A small sound classifier, trained from scratch.
Model: arch conformer, activation gelu_tanh, width 192.
Training: muon at rate 0.029, 12400 steps, batches of 128.
Rows from block 3 of a small sound classifier, named by matrix and row number. Rows with one number within an expert belong to one neuron, the router's apart. Each number is 200 + 30 x the weight over its row's rms, rounded and kept within 0 to 999. All counts start at 0.
After each expert's rows are labels from the 100 clips, of 14976, where the router gives the expert most weight on average: "top examples" is what is common among them. Only what is clearly more common there than usual is listed. The data: melodies that start on their tonic, played by one synthesised instrument. In brackets: how many of the 100, against the usual share in percent.
# router: slot weights (model.blocks.3.mlp.router.weight, 32x192, trained with AdamW), inputs 0-95
# up: expert up (model.blocks.3.mlp.up, 16x96x192), inputs 0-95
# down: expert down (model.blocks.3.mlp.down, 16x192x96, transposed), outputs 0-95

# expert 7
router.14,180,147,170,246,205,127,211,205,209,217,187,208,207,203,240,161,259,247,188,208,173,214,207,192,224,188,216,138,223,204,211,260,142,201,174,189,218,188,227,181,146,168,188,169,179,190,127,160,158,195,216,243,183,235,242,260,226,190,170,247,257,196,220,288,241,146,213,220,191,161,235,190,205,227,205,179,218,159,232,199,244,228,178,198,202,173,191,241,222,179,219,207,169,216,177,199
router.15,194,156,182,235,206,120,212,212,222,216,188,202,214,218,250,165,257,243,197,229,158,211,204,196,210,189,196,135,207,198,214,247,146,181,173,181,217,199,239,172,149,166,200,168,176,193,133,165,166,197,206,247,157,247,228,264,242,185,176,257,252,208,214,267,240,139,195,211,188,173,229,180,192,218,196,173,225,151,231,193,257,243,162,194,206,174,185,238,215,200,208,213,191,230,160,200
up.1,191,265,180,248,181,147,222,215,205,202,217,194,205,198,189,159,172,222,138,192,227,155,187,230,227,178,179,186,242,128,214,180,164,160,182,188,212,223,195,242,173,222,187,226,202,227,277,159,186,185,208,266,182,189,197,210,193,288,241,202,245,205,161,230,175,219,216,204,230,179,184,178,188,181,198,271,190,187,185,267,206,156,192,211,206,245,205,189,218,214,210,194,276,212,250,132
down.1,240,229,172,202,159,250,223,163,186,184,240,214,119,189,176,248,227,230,262,217,204,186,241,248,147,147,200,208,214,231,199,182,118,238,179,151,223,261,217,263,207,195,195,178,265,175,219,230,189,169,162,197,181,198,173,160,221,193,194,169,186,191,192,213,152,194,193,144,155,249,229,199,215,164,203,203,201,193,176,169,173,211,232,181,175,249,224,168,179,152,182,204,186,177,205,186
up.2,192,142,194,216,233,219,200,223,212,178,223,254,133,185,228,230,237,235,179,192,219,77,231,188,196,260,221,198,151,217,169,144,229,216,170,211,172,187,222,159,151,218,197,161,191,213,162,190,212,209,232,181,184,218,201,277,200,198,239,229,202,197,184,178,214,200,238,154,221,204,224,175,193,183,184,210,209,167,165,203,221,204,146,176,199,169,157,172,215,215,227,211,185,209,191,178
down.2,202,231,245,218,244,164,285,161,210,272,156,236,229,163,214,220,191,215,190,181,250,232,140,160,209,150,234,199,220,169,202,225,192,257,228,169,167,205,178,198,195,170,211,152,204,195,190,185,192,193,178,237,170,224,227,184,176,214,233,174,217,197,182,236,224,152,182,170,224,197,221,211,240,203,234,208,224,236,221,167,165,204,223,185,166,213,176,235,162,194,227,137,192,133,207,190
up.3,144,184,188,154,228,197,191,233,249,241,218,185,144,207,169,172,197,235,203,213,238,181,197,190,223,214,196,244,183,248,202,270,212,171,174,215,205,187,235,233,258,170,184,208,206,213,221,215,145,171,237,198,213,153,201,222,207,185,238,144,217,184,234,109,141,206,154,153,192,247,260,169,156,131,192,153,177,178,259,178,168,211,170,258,181,232,203,189,181,158,212,194,176,217,225,219
down.3,158,232,235,172,234,211,182,233,173,221,224,183,193,199,178,172,154,222,224,199,189,195,219,178,194,192,210,212,143,218,216,141,215,162,223,208,136,217,209,201,227,204,256,169,174,180,232,185,232,244,258,203,257,191,172,208,201,197,251,248,161,134,206,186,189,251,170,238,212,150,186,233,181,232,195,234,194,201,156,253,175,215,231,171,246,208,248,204,260,183,201,190,166,135,184,186
top examples: vibraphone-like (91 vs 4.9)

# expert 8
router.16,194,159,168,205,220,198,228,220,195,187,149,199,210,214,267,165,168,185,183,180,189,132,243,175,221,229,253,187,185,219,202,221,196,151,194,152,171,182,196,191,191,213,219,195,172,168,169,255,172,244,176,184,213,235,177,200,144,193,157,181,215,176,216,248,247,156,265,249,203,178,189,205,206,215,180,205,184,205,256,200,195,233,228,192,200,208,172,179,185,260,243,228,187,207,224,238
router.17,184,152,182,202,229,192,232,225,205,182,166,206,210,229,255,176,176,197,176,190,196,126,256,177,206,233,260,173,197,225,192,220,207,155,188,167,171,181,196,196,192,210,216,188,176,173,182,248,164,235,182,186,218,231,187,198,163,196,161,172,207,162,198,244,242,146,259,238,198,185,202,197,213,215,190,203,193,199,253,204,194,232,235,200,207,201,181,176,181,255,246,226,189,206,218,229
up.1,170,244,162,234,168,154,176,245,205,233,212,237,248,189,263,186,173,235,212,152,201,202,196,89,171,180,174,228,179,201,205,198,199,186,201,188,148,227,215,264,194,244,207,172,158,217,192,173,243,200,188,210,258,186,209,217,231,186,201,250,180,231,162,206,198,181,186,206,183,181,211,234,248,214,213,206,197,227,240,229,229,240,201,162,214,201,168,231,168,171,177,134,209,160,185,185
down.1,290,241,215,190,210,265,191,160,218,152,192,207,178,211,290,183,254,229,180,177,196,234,207,184,175,156,207,176,192,217,195,206,219,194,199,217,174,221,217,156,193,189,192,236,205,220,215,226,166,193,219,217,185,253,188,196,228,186,212,180,196,161,140,210,132,206,216,201,156,233,241,185,145,205,235,213,242,211,154,219,169,177,231,225,173,182,215,190,205,198,192,172,237,221,174,188
up.2,139,191,179,189,203,184,202,239,206,173,217,263,129,232,191,215,237,154,213,199,180,196,238,196,261,184,178,197,209,187,229,232,243,249,202,130,203,237,193,289,223,236,212,221,203,243,212,176,177,185,169,172,154,222,180,204,218,222,172,186,177,224,221,255,215,219,199,185,191,194,215,189,187,176,193,246,218,204,160,192,171,192,268,203,207,127,224,225,185,227,186,228,214,194,201,179
down.2,127,207,169,178,175,176,225,208,160,245,250,186,199,240,238,177,145,211,254,164,195,211,185,209,152,195,186,198,267,153,184,201,225,196,249,249,153,163,252,166,192,173,163,202,166,266,170,163,235,212,209,211,159,178,196,193,145,222,212,189,197,216,208,162,192,217,226,206,157,225,175,170,208,198,215,227,178,125,176,198,220,172,217,235,194,199,183,254,245,175,216,178,180,207,200,170
up.3,204,184,191,201,169,146,169,171,254,167,208,198,221,202,234,237,247,177,208,199,190,275,247,221,183,176,188,172,176,179,192,175,215,188,218,188,219,202,212,181,187,204,213,264,245,127,227,217,211,202,226,173,173,213,226,174,281,204,189,247,183,230,224,198,201,210,237,233,176,210,164,243,220,179,210,212,213,243,228,125,200,244,186,150,213,218,196,200,181,183,219,225,169,220,246,207
down.3,172,202,153,196,189,180,228,179,173,182,268,205,224,166,184,190,183,234,192,187,187,209,164,227,233,186,222,187,203,185,214,250,259,191,221,221,163,131,205,182,227,144,159,199,152,242,237,232,182,196,189,171,154,221,192,225,163,222,201,160,160,215,156,166,234,196,256,209,213,247,198,179,210,254,298,248,203,228,212,149,176,228,172,201,129,188,193,187,288,257,204,156,186,219,203,180
top examples: organ-like (100 vs 4.9)

# expert 15
router.30,190,214,238,168,174,163,200,189,232,160,208,226,231,173,212,263,181,153,191,210,183,267,187,199,164,136,178,259,206,173,179,224,173,209,192,204,183,218,213,191,196,201,190,178,198,140,227,248,230,193,181,153,259,217,206,212,188,162,171,220,232,217,150,177,161,219,209,248,156,202,178,137,173,140,179,240,202,212,224,256,216,149,217,213,196,209,205,229,222,232,254,220,183,195,161,223
router.31,184,220,262,181,178,190,191,175,231,167,210,229,232,164,212,268,207,133,186,205,215,278,178,200,183,128,210,259,226,174,169,233,198,225,165,186,180,217,217,203,182,212,196,192,190,129,226,243,233,206,177,141,242,225,226,190,189,160,183,204,223,209,186,206,166,209,216,216,168,205,188,145,190,141,174,212,205,218,235,252,216,158,246,194,207,213,196,256,228,223,264,196,187,192,194,225
up.0,170,213,226,170,196,200,226,218,186,159,210,260,163,226,195,159,176,153,187,177,201,196,205,167,258,143,188,195,168,225,218,169,160,188,153,179,194,189,159,208,173,174,187,215,176,207,206,247,159,200,193,212,215,167,189,179,154,206,167,237,215,233,191,222,205,159,193,226,179,186,189,170,166,192,197,164,173,156,255,193,173,257,196,194,254,159,241,203,173,193,257,262,285,215,198,220
down.0,237,180,219,238,162,171,196,193,190,215,182,218,167,135,241,187,205,211,234,256,235,218,159,220,176,185,176,247,185,239,137,182,177,194,211,230,224,188,215,195,210,253,188,188,207,205,195,162,254,200,205,200,188,167,234,212,248,194,202,210,202,221,177,220,248,227,212,132,228,171,207,218,180,146,145,195,222,157,240,171,195,192,243,122,220,209,195,212,197,153,158,233,210,220,201,199
up.1,202,135,167,242,245,217,204,217,140,182,262,173,200,203,253,214,181,200,207,182,209,183,184,155,222,166,218,169,178,176,193,222,184,183,166,184,226,252,137,190,195,197,206,213,223,246,176,187,167,236,214,200,216,177,197,183,203,192,284,167,196,175,185,235,228,243,249,243,190,184,265,181,231,227,196,204,206,147,196,220,166,249,174,231,177,172,205,166,196,210,173,198,167,202,245,207
down.1,234,185,198,233,202,226,220,198,230,209,191,189,180,274,200,160,220,169,202,219,174,217,176,252,171,112,208,175,248,228,184,176,184,229,188,189,191,242,196,185,225,180,172,222,227,142,180,217,213,179,186,203,191,188,210,235,222,204,216,133,199,216,243,170,192,205,157,165,205,198,166,208,193,160,235,222,178,240,171,204,131,184,191,140,215,229,215,208,210,187,232,188,214,216,243,243
up.2,195,173,229,175,216,206,186,198,196,163,151,203,200,188,186,208,167,221,217,234,191,269,178,225,195,224,199,186,255,239,209,241,208,205,181,191,186,213,178,275,166,216,170,232,240,246,220,154,169,177,184,157,176,188,212,231,171,154,220,240,171,240,211,227,180,171,204,214,161,227,200,161,221,238,172,180,167,227,139,184,216,172,188,253,194,199,212,236,223,169,210,212,193,154,157,156
down.2,175,234,227,240,242,173,196,193,162,234,172,221,209,203,174,158,283,173,182,178,216,130,276,142,230,212,211,176,148,153,225,241,203,206,200,213,219,199,209,160,177,196,211,173,192,156,235,206,222,197,231,198,189,198,228,159,219,237,218,157,233,124,220,204,230,167,184,212,225,217,211,192,212,183,150,180,210,177,226,224,176,177,229,155,197,271,185,157,189,200,243,243,185,184,247,238
top examples: electric piano-like (100 vs 5); pace: fast (72 vs 32.7)

# expert 9
router.18,207,274,186,156,242,239,166,188,191,183,156,196,160,203,224,222,178,168,237,170,168,217,224,152,177,204,205,239,238,204,229,151,220,191,224,188,200,199,178,200,198,214,211,180,213,167,245,219,212,215,251,191,262,177,143,137,154,168,171,156,143,149,179,172,162,218,178,218,178,209,161,213,229,183,185,141,221,223,217,224,165,219,208,223,166,242,228,211,207,177,218,193,191,189,272,221
router.19,198,222,183,157,230,245,148,200,201,184,198,195,140,205,218,181,170,165,232,159,203,215,215,174,193,162,199,226,221,229,244,151,220,195,248,176,188,198,169,204,206,214,168,196,264,187,240,223,245,211,256,202,225,151,186,159,136,213,171,161,172,195,169,156,154,228,177,196,190,223,183,217,208,208,173,140,190,190,207,192,183,218,198,253,174,198,232,198,207,172,182,224,220,191,264,225
up.1,204,185,231,126,161,157,205,236,270,217,209,195,193,188,214,184,196,173,175,173,224,184,215,192,196,248,182,270,179,238,141,192,194,210,151,177,215,195,177,164,224,188,229,218,184,240,204,156,156,185,196,212,208,165,203,239,202,191,202,178,170,228,164,192,211,216,192,164,199,195,242,172,181,213,198,230,168,240,192,202,209,192,170,210,205,242,201,158,215,205,205,183,166,196,188,191
down.1,237,219,164,226,208,237,223,191,177,233,217,249,161,261,262,221,151,165,244,200,210,273,162,155,210,200,148,170,176,196,175,200,205,205,198,197,182,210,245,213,214,193,228,206,211,128,189,209,179,183,219,246,177,229,236,219,159,215,204,201,214,210,171,215,134,224,173,208,197,224,233,209,142,162,183,222,266,211,240,194,201,202,224,148,206,198,226,263,159,175,176,179,183,155,157,210
up.2,166,218,189,230,209,200,168,205,218,231,159,211,242,182,234,174,213,196,170,206,200,180,142,243,188,181,190,193,316,198,238,214,133,216,187,174,237,184,210,205,187,210,171,251,227,209,193,237,221,208,197,202,209,184,204,229,200,219,182,203,185,204,179,201,172,241,170,192,219,176,194,212,184,202,207,234,209,182,210,224,194,199,207,170,248,176,254,206,194,228,223,209,195,217,215,183
down.2,175,187,185,244,184,186,216,174,172,160,174,249,230,254,193,224,198,221,253,172,200,216,251,109,239,194,232,175,219,218,202,162,212,193,182,173,168,186,200,209,134,248,203,201,158,188,237,152,223,193,240,211,211,264,145,191,204,224,192,182,166,262,166,167,223,196,236,292,189,235,199,153,207,168,242,187,187,209,219,221,178,174,197,175,185,217,212,169,198,161,236,170,129,191,181,191
up.3,158,242,226,203,181,211,175,196,180,200,174,233,169,231,175,212,213,189,157,204,224,229,246,225,188,218,191,171,240,186,229,203,255,228,123,162,208,208,199,190,196,207,212,226,180,205,213,205,223,212,189,151,158,206,181,256,198,207,269,175,214,195,224,163,177,209,174,281,229,173,196,195,143,170,178,182,222,161,184,212,223,151,207,271,275,178,182,241,111,201,186,246,203,202,183,210
down.3,188,219,239,192,227,235,156,216,219,192,213,148,204,159,172,211,225,207,208,281,172,216,160,200,224,200,163,216,174,217,159,277,164,219,201,187,235,222,224,221,211,196,192,137,226,217,196,189,191,223,221,202,180,190,251,191,210,170,147,153,190,225,223,245,168,220,178,199,209,240,201,176,243,224,289,237,200,188,220,190,208,165,208,170,260,231,217,199,258,209,164,199,140,154,191,210
top examples: horn-like (99 vs 4.8)

# expert 14
router.28,215,207,279,205,172,158,207,177,210,176,171,178,202,244,205,193,223,184,203,169,228,151,180,226,257,176,142,191,221,225,224,229,152,182,158,191,222,202,235,199,237,180,214,216,143,173,177,242,219,200,156,202,234,145,232,156,201,195,195,234,207,204,103,190,199,227,190,177,229,176,195,189,231,188,175,173,155,206,165,196,211,207,200,192,198,178,205,175,196,259,226,205,238,216,204,241
router.29,230,202,292,191,168,150,194,177,200,158,167,192,188,227,205,211,232,167,199,164,230,169,175,213,240,181,131,219,215,229,230,225,172,224,162,208,213,213,241,198,244,171,215,203,137,176,201,253,233,188,167,191,240,157,213,170,182,201,188,231,180,226,108,170,187,207,179,180,217,178,206,195,244,175,191,202,188,216,186,201,216,201,210,204,177,197,189,190,214,246,221,235,221,202,188,248
up.0,161,169,232,261,190,200,168,171,205,216,192,138,197,185,156,198,213,175,194,176,177,269,194,224,225,280,168,231,218,235,210,172,202,230,162,174,185,212,219,237,229,241,210,198,242,188,174,212,241,192,237,194,168,238,192,221,186,204,134,221,171,233,198,195,216,203,178,181,205,181,180,151,237,167,182,185,218,225,183,205,189,192,226,216,209,207,224,199,177,178,167,216,200,238,231,214
down.0,222,257,187,196,211,216,200,235,188,132,174,207,184,188,240,246,211,197,199,213,203,264,159,179,239,210,171,242,218,201,179,198,186,205,194,249,205,231,162,252,201,200,197,166,199,140,274,258,226,175,202,157,249,260,188,216,182,193,204,237,180,210,196,170,176,208,156,158,192,209,151,200,168,207,189,177,173,207,177,225,214,183,221,166,191,189,204,155,217,185,204,232,205,157,186,212
up.1,197,176,182,242,177,211,230,229,230,254,184,213,200,196,204,175,211,208,229,223,209,193,185,218,208,189,160,159,221,124,147,161,253,203,231,195,199,212,220,212,182,187,222,184,203,182,182,180,140,203,139,187,202,179,234,223,224,179,195,217,212,204,144,194,186,209,170,233,201,184,274,174,137,136,160,170,207,245,206,187,225,196,175,189,239,230,224,226,188,226,218,191,182,201,215,243
down.1,237,182,230,174,194,239,183,188,202,212,219,164,223,194,222,226,209,192,208,227,207,252,204,154,222,213,266,177,253,215,210,170,184,220,151,206,192,220,163,140,178,213,201,199,246,189,200,249,186,197,192,201,95,184,233,213,229,211,180,149,227,167,211,200,219,214,177,245,189,217,203,178,247,164,227,167,155,218,205,196,202,240,209,206,230,188,255,180,232,240,194,199,258,225,223,249
up.2,232,242,159,175,262,224,208,205,215,143,245,151,198,194,237,162,167,236,183,225,177,170,185,226,185,218,180,211,149,173,226,171,197,186,191,165,175,207,251,221,207,167,204,245,202,154,231,201,179,201,196,205,138,225,209,143,211,209,166,215,235,195,242,245,207,162,253,257,236,211,182,149,222,269,185,221,161,164,232,193,206,207,205,223,233,269,183,150,242,167,191,179,224,201,197,189
down.2,161,162,167,201,192,188,234,250,213,215,172,201,199,227,221,171,174,185,204,235,209,235,280,208,235,257,235,180,190,220,207,210,189,205,167,172,228,171,171,197,195,194,273,203,183,262,191,196,191,197,235,212,184,208,235,153,186,232,114,218,212,247,241,206,219,204,200,173,232,234,213,204,153,204,141,253,220,211,153,222,166,185,158,190,237,216,184,180,214,204,205,239,218,188,223,234
top examples: sine tone (47 vs 4.7); oboe-like (31 vs 4.8)

# expert 12
router.24,151,267,206,234,264,173,232,199,142,215,211,241,189,257,130,201,231,209,188,226,202,148,230,179,243,183,220,251,202,235,210,161,171,205,232,173,167,200,118,208,171,178,243,230,197,165,252,190,161,234,255,200,226,178,183,180,175,207,214,199,195,178,235,236,230,247,214,239,190,203,146,216,224,185,190,136,142,156,243,210,182,240,232,204,198,200,252,190,166,199,230,150,193,192,219,156
router.25,193,267,275,165,202,180,222,199,215,174,201,246,205,184,183,256,182,185,212,226,210,252,185,228,149,205,181,199,192,189,138,172,202,214,146,246,224,240,205,226,220,190,231,181,212,164,247,210,232,164,181,158,259,203,218,176,233,202,200,243,184,209,151,173,224,221,168,175,183,185,218,167,236,137,154,227,196,246,172,253,176,156,232,211,142,215,196,196,182,188,231,237,199,214,226,212
up.0,180,179,200,224,198,224,196,165,183,208,168,173,164,136,186,201,248,223,166,188,172,203,198,233,214,171,169,207,218,219,235,260,222,207,197,187,181,240,178,161,166,229,223,193,261,189,182,209,221,216,159,135,200,219,175,193,232,199,175,166,238,226,238,238,247,179,212,216,205,206,147,194,148,208,165,210,192,246,171,202,190,237,221,194,216,159,153,252,176,215,211,130,121,178,194,268
down.0,222,203,181,196,212,218,197,212,194,215,209,167,205,213,188,214,199,162,181,161,209,199,262,179,236,228,200,209,208,178,155,174,192,191,190,192,190,162,203,185,231,186,179,215,207,192,138,175,211,174,241,191,252,234,216,161,165,145,205,233,243,213,193,210,148,216,226,210,164,149,182,234,197,183,205,235,206,171,181,224,275,237,162,227,171,215,234,209,244,232,210,154,265,248,247,211
up.1,208,133,193,175,195,198,179,168,184,197,244,275,237,202,158,210,222,202,233,196,186,230,231,229,117,240,195,212,167,248,261,172,268,201,187,161,226,201,260,187,204,201,219,209,291,208,169,155,201,230,210,187,198,176,178,163,183,162,241,202,184,217,187,230,202,180,233,239,203,167,224,229,191,236,219,198,245,237,151,158,207,208,179,231,201,190,199,264,190,177,178,252,207,210,207,221
down.1,138,198,175,217,182,184,207,174,170,217,166,184,174,177,236,255,219,164,261,220,173,207,227,240,218,256,189,195,215,157,175,257,213,202,137,204,237,138,238,219,171,193,215,238,171,223,245,161,182,207,217,232,211,192,201,207,212,172,198,210,220,277,200,237,239,192,198,144,206,188,210,206,217,179,191,185,199,211,239,228,201,195,138,174,209,225,178,180,236,207,173,176,198,190,147,159
up.2,206,158,208,209,195,213,199,194,136,211,190,196,181,189,231,187,193,215,218,183,202,186,185,207,199,270,249,190,186,208,223,208,277,186,148,218,227,195,167,222,179,173,174,177,161,145,156,207,143,226,185,187,163,210,186,153,225,184,192,172,189,227,147,163,226,186,198,194,142,219,151,215,183,247,194,226,216,200,132,172,177,198,199,182,143,219,212,234,250,208,166,228,164,240,209,206
down.2,163,137,184,236,182,236,232,124,248,185,166,182,165,226,233,142,181,208,183,251,241,216,201,242,172,184,211,216,159,174,205,209,159,231,249,190,211,225,214,211,209,218,165,189,195,279,231,236,198,169,238,213,105,158,177,225,178,168,237,212,203,184,218,229,154,197,177,188,199,175,184,236,235,197,237,254,189,219,194,200,221,174,192,187,211,225,214,174,139,164,212,158,225,233,211,237
top examples: sine tone (100 vs 4.7)

# expert 13
router.26,180,184,220,229,134,192,218,243,199,202,185,147,208,208,219,181,209,134,164,192,231,176,224,248,242,204,156,171,205,200,219,248,177,208,171,176,243,232,240,214,190,174,206,229,164,162,165,216,227,164,171,212,193,187,246,168,229,191,143,229,232,247,156,202,233,195,204,202,200,146,229,183,204,165,135,225,183,211,214,195,241,203,206,215,202,186,196,194,194,215,205,205,199,197,215,216
router.27,179,180,219,224,143,191,217,251,208,194,190,141,209,211,228,187,222,135,177,208,234,174,221,252,241,205,146,171,199,191,226,255,184,196,163,162,255,238,250,211,190,175,211,225,181,166,168,225,229,156,168,219,193,187,248,162,222,197,143,235,222,238,151,205,244,189,196,187,216,143,224,170,197,162,130,226,192,196,214,178,229,193,219,205,197,183,182,193,217,217,203,205,191,198,218,218
up.1,145,170,175,221,218,208,147,205,173,175,251,207,243,182,270,195,178,209,249,170,186,151,144,185,211,137,199,197,211,206,188,273,176,183,198,184,179,178,158,191,249,210,175,213,186,190,185,268,169,221,190,195,131,260,239,205,147,194,185,189,198,221,190,176,219,232,177,198,182,204,190,295,211,239,214,209,204,204,153,138,175,151,221,221,212,187,202,203,244,224,192,255,207,198,186,191
down.1,182,114,186,221,190,186,240,278,185,245,215,171,186,219,180,211,170,214,200,206,230,195,221,266,216,201,218,269,217,202,214,112,158,233,177,156,240,189,260,210,220,218,211,198,177,231,217,190,224,186,164,192,250,190,223,216,145,154,196,136,175,217,254,223,152,204,177,224,204,190,170,208,175,192,245,186,193,184,214,210,147,216,153,179,159,167,218,199,170,195,200,217,198,179,200,246
up.2,134,200,175,200,208,226,219,194,185,180,206,230,226,212,198,133,209,219,197,190,186,221,186,197,203,202,184,204,199,204,183,151,203,190,226,160,159,231,225,226,200,159,207,168,215,187,197,184,184,245,220,198,214,188,186,159,176,185,172,210,167,203,176,254,204,165,192,198,204,162,187,204,194,152,174,172,192,168,211,220,193,219,209,215,160,188,184,148,187,188,209,254,205,218,255,193
down.2,194,182,225,165,207,155,207,215,208,205,243,134,245,158,275,246,206,229,196,159,261,206,180,179,207,226,194,169,255,216,205,213,213,211,159,227,186,192,191,193,192,141,232,187,132,212,224,210,199,218,233,167,175,179,228,174,243,169,214,224,221,148,246,186,185,197,171,231,194,212,207,146,171,200,145,173,175,201,210,222,141,211,171,240,239,180,212,210,202,214,244,249,150,172,203,214
up.3,216,179,193,172,185,148,175,156,209,213,233,186,215,191,119,134,187,220,225,216,159,199,178,251,222,188,189,247,202,209,223,206,138,219,241,176,156,168,221,164,213,190,191,230,188,223,169,186,178,204,193,210,167,170,199,222,154,194,179,150,236,261,212,211,191,188,131,209,197,203,190,217,171,245,211,171,206,168,226,180,156,186,212,271,204,208,235,172,175,186,167,238,203,209,201,174
down.3,184,161,197,160,215,174,151,152,199,182,239,185,169,209,184,193,206,178,183,200,214,211,173,211,225,256,188,232,236,183,176,186,195,219,197,246,170,184,153,203,216,194,183,199,216,244,217,198,213,172,212,231,213,220,213,220,123,252,196,200,167,171,218,162,153,168,178,165,207,223,192,194,233,231,223,156,240,207,183,197,216,201,237,195,241,171,195,215,258,187,219,289,176,191,218,214
top examples: oboe-like (100 vs 4.8)

# expert 5
router.10,202,230,221,181,223,243,202,202,172,208,189,210,205,208,243,204,193,207,163,193,202,245,252,215,243,171,252,149,216,217,173,179,159,178,190,170,209,185,156,227,165,162,212,266,238,222,226,191,165,200,212,202,212,217,206,200,211,152,183,197,171,186,212,195,154,214,228,215,113,249,168,186,148,167,252,217,181,220,237,233,198,211,179,208,207,194,201,204,223,230,192,201,199,150,236,184
router.11,208,234,211,228,233,257,231,141,205,214,164,195,183,207,176,180,133,236,196,192,141,157,210,183,190,226,202,223,225,167,243,161,161,197,166,135,211,215,166,178,175,193,240,210,175,225,199,178,230,238,201,143,145,198,193,173,171,109,230,122,204,180,217,162,169,187,235,204,223,237,171,222,159,231,205,221,252,248,175,224,195,233,214,229,206,249,177,228,178,230,199,188,192,214,250,170
up.0,234,192,170,245,147,187,246,223,202,181,196,226,184,194,207,160,219,213,236,182,199,167,181,139,227,219,239,201,189,192,201,240,177,214,201,171,164,191,207,274,196,233,188,223,263,194,172,220,225,180,180,171,117,209,230,168,193,247,194,232,232,210,247,197,207,175,173,197,208,222,223,134,210,205,225,218,199,170,220,214,223,220,231,191,183,141,198,211,159,149,214,273,218,228,199,224
down.0,154,269,197,159,156,212,192,222,250,229,233,145,172,197,151,223,183,176,226,198,190,207,143,183,241,176,294,221,159,273,190,223,160,212,174,191,232,247,199,190,203,181,219,192,232,249,183,197,177,179,189,189,194,155,176,207,228,205,180,262,260,188,232,230,197,177,232,146,232,165,194,207,241,195,190,184,193,158,180,156,232,210,243,216,183,150,196,133,213,214,211,168,150,219,143,262
up.1,218,226,179,236,262,254,161,187,261,206,227,237,165,212,140,216,217,243,198,210,221,149,175,220,220,170,168,183,207,200,180,224,171,134,212,242,159,184,157,300,170,172,229,223,229,188,212,124,211,197,174,194,189,134,236,211,182,188,177,179,183,138,131,181,195,231,175,170,205,197,232,210,192,226,186,171,214,188,223,232,213,206,188,226,201,187,205,191,146,183,201,183,206,236,205,174
down.1,202,191,208,245,159,182,220,196,220,224,149,219,192,202,178,185,184,200,175,169,193,188,262,143,182,228,146,212,206,231,193,207,264,201,190,191,212,165,234,190,221,202,218,205,172,210,186,196,218,193,198,209,197,184,207,187,170,211,209,174,226,237,173,170,247,164,171,184,207,216,209,192,249,183,243,187,191,257,185,208,196,226,275,240,186,252,195,232,178,171,222,185,202,176,206,191
up.2,227,161,199,223,228,157,228,194,203,113,222,205,212,183,156,217,174,251,151,172,207,196,155,219,208,199,207,225,169,194,204,169,198,183,190,210,194,191,227,221,224,210,221,213,159,240,289,286,190,185,176,171,160,253,171,196,164,177,170,216,201,198,208,143,189,175,173,157,218,214,221,187,210,144,197,238,212,234,181,156,177,184,181,241,182,175,207,171,205,210,216,246,167,259,195,217
down.2,239,245,254,200,179,171,178,191,224,227,238,177,188,202,149,232,201,175,197,251,255,234,206,212,199,259,220,180,196,249,224,205,176,189,170,225,159,223,206,176,247,214,228,187,173,200,220,169,212,235,177,256,298,191,184,173,243,198,211,202,178,173,196,204,171,235,164,188,273,156,227,243,231,228,203,208,172,186,162,229,185,234,203,217,186,242,219,183,203,173,191,190,177,214,239,203
top examples: clarinet-like (100 vs 5.1)